config = dict(
    encoder_arch='resnet',
    model='image autoencoder',
    bottleneck='plain',
    encoder_norm='batchnorm',
    encoder_widths=[64, 128, 256],
    decoder_channel_attention='se',
    decoder_widths=[32, 64, 96],
    decoder_block='basic',
    decoder_attention=True,
    muon_scale='match_rms_adamw',
    lr=0.007,
    momentum=0.95,
    grad_clip=3.0,
    steps=12900,
    epochs=16.9,
)
Rows from block 6 of the encoder, named by matrix and row number. Rows with one number belong to one channel. Each number is 128 + 24 x the weight over its row's rms, rounded and kept within 0 to 255. All counts start at 0. After the name is the row's rms in percent of the matrix's.
# convs0: first 3x3 conv (encoder.blocks.6.convs.0.weight, 128x128x3x3), inputs 76-94, a 3x3 kernel for each
# convs1: second 3x3 conv (encoder.blocks.6.convs.1.weight, 128x128x3x3, transposed), outputs 76-94, a 3x3 kernel for each
convs0.50 099 [129 116 105 138 151 151 134 166 140 162 142 153 104 120 173 149 143 181 114 122 120 109 134 108 136 123 112 122 116 150  62 173 123  61 169 171 113 116 123 146 136 133  77 110 182 140 121 100 140 134 125 107 129 115 102 102  93 132 126 138 130 162 119 132 165 149 114 140 115 104 105 115 114 138 146 158 165 138 147 131 116 107  94 124 114 129 150 153 133 147 133 135 113 123 141  87 110 100  83 145 176 139 149 123 116 170 120 121 135 138 117 139 121 135 143 135 135 129 136 107  72 172 186 157 116 101 112 160 134 116 132 152 117 108 135 135  93 118 158 119 117 164 149 123 160 137 141 151 135 125 137 129 117 123 181 169 114  80 123 113  96 118 165 145  98 109 134 121 128 115 107]
convs0.51 109 [145 145 128 124 123 130  95  83 123 158 169 139 115  87 134 120 102 140 115  89 123 112 102 143 129 146 152 131 157 150 123 150 128 110 114 123 125  98 124  99  83 125  98 141 149 126 151 147 127 140 137 120  79 110 153 162 138 135 120 128 112 113 112 103  71  86 108  99 116 139 163 146 138 166 170 109 103 128 115 104 111 140 133 141 158 115 128 142 108 120  90  83  91 140 126 127  96  95 110 117 110 124 130 131 138 173 196 157 133 116 130 138 110 135 120 124 110 124 138 174 113 176 129 142  97  77 111 125 156 111  98 113 125 143 123 154 144 129 133 123 124 128 139 132  88  96  97  97 116 124 128 122 125  77  54  90 110 100 104 180 223 162 106 152 127  97 132 110 126 126 129]
convs0.52 103 [119  80 134 117 130 137 125 144 141 125  87 128 159 133 144  86 205 171 137  93 130 139 103 108 122 127 113 136 114 137 111 127 123  76 103 135  94 171 151 130 176 167 102 111 126 112 206 102 114 164 145 142 162 143 105  88 143 120 108 101 130 122 122 122 159 142 120 135 137 117 127 134 127 148 113 144 113 131 102 141  94 121 197  96 139 170 108 142 131 139 141 118 130 154 100  80 137 155 121 121 149 152 113 132 120 132 124 125 116 122 132 140 122 132 147 144 133  74 141 220 141 103 105 203 107 113 113 140 168 118 134 130 145 141 152 113  93 138 136 133 122 130 128 134 137 131 134 142 130 131 128 147 139 121 117 142 127 119 121 108  95 108 135 121 133 145 115 126 132 120 129]
convs0.53 101 [110 129 148 129 139 136 120 109 123 153 174 188  95 117 119 145 169 107 130 124 137 128 114 154 161 139 139 145 129  95 174 168  94 150 122 112 132 111  96 178 154 144 142 166 132 150 182 135 202 147 148 133 120 146 160 111 126 168 113 121 145 120  95 110 102 108 126 128 123 114 132  95  88 123 113 133 131 119 119 111 108 131 122 127 152 116 129 158 125 107 103 118 134  77 103 133 116 128 149 139 133 162 146 152 155 141 149 150 104 121 116 134 125 116 124 118 132 117  54  75 102  99 122 135  98 102 129 139 150 129 135 139 120 146 123  93 123 131 119 121 137 110 106 122 134 119 111 141 125 118 136 123 109 146 128 129 157 140 139 159 128 127 116 135 104 152 141 130 136 140 127]
convs0.54 105 [101 134 137 116 126 135 125  99 116 125 135  89 173 169 107 121 118 119 101 150 124 143 186 116 110 135 117 149 140 118 159 173 142 130 117 132 115 129 105  98 168 120 102 122  97 143 140 136 148 112 131 138 122 114 118 124 115 155 156 120 123 142 134 122 116 104 124 109 123 126 119 129 102 115 143  89 107 160  92 110 107 147 120 132 165 119 113 143 118 131 113  81  92  90  80  78  95 106  99  99 110 125  99 124 144 122 135 107 111 119 117 130 186 122 118 149 129  93 105 151 164 156 140 132 111 102 127 150 127 142 120 126 117 106 146 136 130 109 148 170 140 116 131 127 143 117 135 162 148 159 136 121 146  97 131 102 148 176 137 116 169 147 118 124  88 153 178 109 139 146 105]
convs0.55 105 [135 148 160 121 136 135 112 109 111 123 126 111 155 128 138 150 124 134 143 107  96 117 112 117 130 162 200 105 137 178 128 101 125 146 123  92 178 158 141  75 106 129 145 135 131 133 156 125 138 136 130 127 135 155 116 107  99 116 121 123 159 155 151 117  91 110 122 107 107 114 133 137 163 141 112  93 115  76  91 111  99 156 141 146 124 125 132 118 133 127 100  70  81 143 104  92 169 129 114 108 119 137 122 128 132 133 154 163 101 112 128 126 129 142 138 126 133 114 137 107 146 114 150 121 118 148 122 119 110 131 133 116 130 154 157  91 114 104 123 139 133  96  93 105 134 115 102 134 137 106 128 140 103  77  80  95 105 119 127 182 178 185 138 128 107 134 126 105 114 118 135]
convs0.56 107 [129 135 139 137 148 131 132 116 113  71 100  75  71 135 201  90 111  88 153 141 112 174 186 142 115 142 155 155 166 171  88 126 139 118 121  81  39 142 237 119  95 136 123 127 170  83 116 124  40  73 140 106 133 137 131 144 138 136 149 131 154 125 115 135 120  97 122  84  75 127 123 124 135 122 120 120 103  93 135 134 132 116 119 115 114 115 135 130 139 130  87 121  83 105 161 117 108 134 141 122 114  90 121 112 101 124 103 111 151 132 122 146 126 128 105 121 126  93 133  77 159 141 186 137 107  58 141 117 139 162  82  97 142 127 138 119 140 132 102 141 169 120 131 119 123 114 123 121 122 118 125 135 135 142 118  99 167 145 124 118 135 119 122 114 135 111 152 140 117 153 141]
convs0.57 102 [139 131 128  97 140 122 152 127 125 116 120  77 178 175 117 132 137 149 166 128  97 148 138 123 108 108 139 145  92 158 120 112 135 115 138 123 109 122 101 127 100  75 149 137 110  89 114 113 114 134 119 202 132 100 178 159 148 125 169 127  93 167 147 130 129 114 139 125 136 126 141 139 149 140 131 147 116 104 171 130 119  91 110 129 117 119 122 151  75 119 131 128 148 118 132 156  84 127 141 136 127 118 128 130 126 112 134 121  87 118 128  91 139 137 105 133 112 162 109 128 166 189 145 112 130 147 153 138 156 132 122 124 137 127 145 134 146 114 170 147 120 146 147 136 135 135 146 121 131 149 121 113 136 133 121 155 146 108 173 102 113 181 124 138 151 144 169 147 141 149 117]
convs0.58 110 [ 92 116 138 130 152 105 115 118  88 141 166 142 183 147 119  98 149 144 133 173 140 130 126 120  97 124 131 122 185 183 177 210 171 167 172 163  78 115 120 122 112  96 102  86  85  94  86 130  83 120 136 127 142 128 111 119 160 125 149 164 144 125 144 170 137 110 139 132 104 133 140 144 112  85  97  98 132 116  96 114 108 160 127 145 158 132 121 159 141 115  62  66  87  93 112  73 127 120 108 150 118 118 122 123 116 124 130 124 128 145 138 151 150 122 152 151 106 118  98 127 154 188 151 186 129 134 128 122 103 129 112 118 146 140 137 131 133 129 114 142 141 122 133 129 129 116 119 101 101 108 119 110 122 152 182 118 151 129 122 128 133 139 100 107 146 130 109 129 135  97 117]
convs1.50 085 [121 139 122 159 138 186 160 151 166 122  99 130 122 143 149 112 195 128 139 137 104 156 122 140 143 129 181 138 117 136 149 128 191 120 114 157  69  96  89 141  86 120 111 148 164 114 150 131 100 142 138 125 125 154 128 170 157 156 145 143  88 106 119 117 100 128 104 123 128 125 164 123 105 131  84 117 124 100 150  81  93 105 130 109  77 167 128 108 141 135 142 141 134 153 140 142 165 139 138 123 136 118 122 130 123 174 146 164 108 124 101 148 143 140 145 170 143 173 109  77 131 169 102 169 142 159 148 160 157 148 165 138 117 125 107 137 152 146 156 159 132 116 102  99 119 100 158  89  86 142 126 114 147  98 101 105 144 110 119 113 161 129 120 137 144 124 141  98 120 104 123]
convs1.51 103 [ 90 102  94 106 150 163  97 133 165 137 148 134 145 139 178 139 123 155 149 166 134 130 132 124 110 103  93 138 127 142 156 142 155 152 121 156 121  99 118 117  98 119 107 106 113 121 160 144 133 113 110 119 135 123  60  57  66 115 135 137 133 160 136 133 141 156 103  93 144  93  72 130 147 122  95 163 120 108 115 104 118 143 122 128 140 135 111 144 163 163 149 146 135 147 140 119 154 147 136 130 100 126 134 125 126 124 116 117 146 168 148 130  95 112 136 110 129 127 152 124 159 106 111 139 136  98  83 134 122  97 123 122 115 113 106 111 152  98 112 141 111 115 134 111 112 112 102  90 117 135  85  92 114 191 181 145 119 117 105  97  86  80 133 113 117 120 147 149 156 185 130]
convs1.52 100 [142 109 164 164  97 115 175 137 105  99  94 155  98 149  90 142 184 108 143 130 117 183  97 114 121 124 131 122 179 126 138 127 118 145 139 117  82 115 122  90 134 116 157 120 127 130 143 131 128 141 139 112  87 156 119  84 137 171  89 128 155 169 117 149 140 134 153 203 139 117 154 112 177 100 147 159 124 115 104 140 153 132 127 152 138 137 133 124  85 124 119 107 100 163 148 104 138 138 146 138 135 152 116 125 140 113 126 145 146 135 124 139  91 116 136 127 107 139 134 115 139 153 136 100 170 187  89 104 117 143 129 120 124 126 148 123 146 101 140 149 122 116 105 113 124 118 140 112 141 132 117 147 139 144 128 127 142  98 137 174 150 130 151 139 149 121 121 176 144 154 136]
convs1.53 093 [142 123 122 177 117 127 161 144 101 177  76 132 108  77 142  64  99 112 124 126 105 110  98 122 122 111  82 135 137 115 168 124  99 167 124  93 122  88 156 104 140 109 116 138  95 127 131 149 100 119 110 121 114 137 120 161 126 141 108 134 138 137 122 129  96 124 126  86 127 118 114 154 149 132 143 149 132 136 121 131 139 142 140 119 131 104 104 150 112 139 134 150 171 103 133 183 115 131 140 112 106  89 116 106  96 105 109 103 109 135 117 138 165 129 103 146 160 104 153 125 109 142  78 135 174 132 129 101 133 104 105 108 113 129 113 113 149 100 117 146 102 124 122  83 135 120 178 137 120 183 143  99 176  86 118 131 114 117 156 103 113 138 127 164 111  95 119 160 100 134 140]
convs1.54 098 [152 141 139 128 116 124 113 158 178 127 138 103 141 159 100 118 101 121 147 158 162 172 167 165 158 166 162 125 128 139 121 145 122 130 111 134 129 126  77 138 140 112 120 147 125 136 132 196 146 147 209 148 156 175 139 126 142 136 158 156 136 126 130 112 110 115  97 114 112  96 125 121 104 128 121 136 105 133 157 117 130  93 110 143  98 106 132 111 104 123 134 119 147 136 157 160 136 130 123 129 113 116  93 139 130 109 135 158 160 149 135 162 163 148 164 167 148 153 127 137  64 127 138 142 134 105 134 171 162 141 195 157 141 180 181 119 124 121 157 177 151 127 131 129  89 112 144  75  96 162  95 102 184 123 123  96 111 102  94 129  98  71 114 136 133 157 161 175 155 182 145]
convs1.55 110 [150  66 120 135 119 107  81 128 133 114 135 123 130 134 140 136 119 123 121 124 147 185 165 111 189 122  85 102  86 121 107 156 124 100 130 153 123  59  78 100 134 153 169 132 139 130 123 112 128 116 141 155 126 124  96 112 105 125 126 130 154 137 126 143 123 133 141 116 149 117 122 117 111 106 157 134 121 142  91 116 145 139 135 120 129  98  96 153 120 113 134  91  89 155 127 107 190 172 138 114 114 138 137 133 153 104 137 139 141 132 131 121 110 128 112 134 140  77 118 135 116 131 115 119 127 134 102 112 113 122 110 118 148 130 130 141 156 122 135 128 134 124 138 125 122 145 136 136 146 128 111 126 125 132 131 149 125 119 144 120 120 109 138 119 143 144  82 111 145 128 108]
convs1.56 105 [125 141  95 115 129 117  90 133 144 128 144 132  75 147 158 153 134 142 129 112 145 131 128 113 164 152 128 130 153 113  92 169 146 134 120 168  79 122 125 134 163 140  20 140 168 128 123 111 136 149 164 130 126 147 108 127 137 134 114 104  96 114 116 111 106 138 139 132 134 136 153 135 162 130 114 126 121 127 114 111  99  98 119 111 114 148 116 113 128 155  98 132 134 117 148 141 144 146 153 116 115 116  95 104  96 141 111 122 112 101 128 123 127 153 120 108 130 231 103 149  60  78  83 135 153 117 139 129  94 148 153 106 138 110 104 150 139 121 149 163 136 124 126 145 107 141 113 113 150 127 114 123 102 106 134 175 101  84 122 133 123 172 107 120  98 136 131  95 129  88 106]
convs1.57 096 [109 100 119 100 101  90 100 100  97 108 111 104 167 150 120 161 171 133  75 102 154 154 134 117 163 120 115 107 111 164 143 128 150 108 126 133 157 127 136 121  87  75 146 142 188 119 153 144 145 132 185 121 136 149 108 158 148  81 133 155  72  91 150 116 128  97 120 128 118 109 114 136 151 114  69 133  92  70 139 128 129 102 128 133 106 123 151  92 109  99 141 124 166 143 121 150 103 114 105 107 104 108 107 103 100 124 121 133 131 151 123 120 125 144 138 135 126 114 148 118 153 132 134 172 127 125 155 162 146 124 121 103 121 113 146 123 136 118 112 201 154 100 150 127 142 130  98 132 152 115 140 143 117 147 118 104 143 153  90 133 131 112 128 129  90 128  87  99 123 123  90]
convs1.58 101 [160 110 140  82 104 164 106 100 133 159 116 141 185 152 139 126 155 174 107  98 137 126 111 144  98 137 122 132 111 114  72 100  84 114  80 138 154 144 122 131 168 145 120 128  88 129 123 109 132 131  65  92 127  54 133 136 108 164 139 116 115 161  83 144 122 138 113 112 127 141 132 169 143 101 136 139 108 143 129 150  97 133 106 133 115 115 151 141 144 148 164 143 130 160 157 111 130 127 116 137 142 129 113 113 106 153 131 115 156 137 120 125 134 134 120 140 133 102 130 125 171 185  95 138 171  88  99 115 149 157 135 115 138 120 131 135 135 104 155 172 112 132 139  90 103 148 151 119 134 153 122 133 141 153 155 127 144 124 114 121 104  96 153 133 127 109 129 127 135 159  96]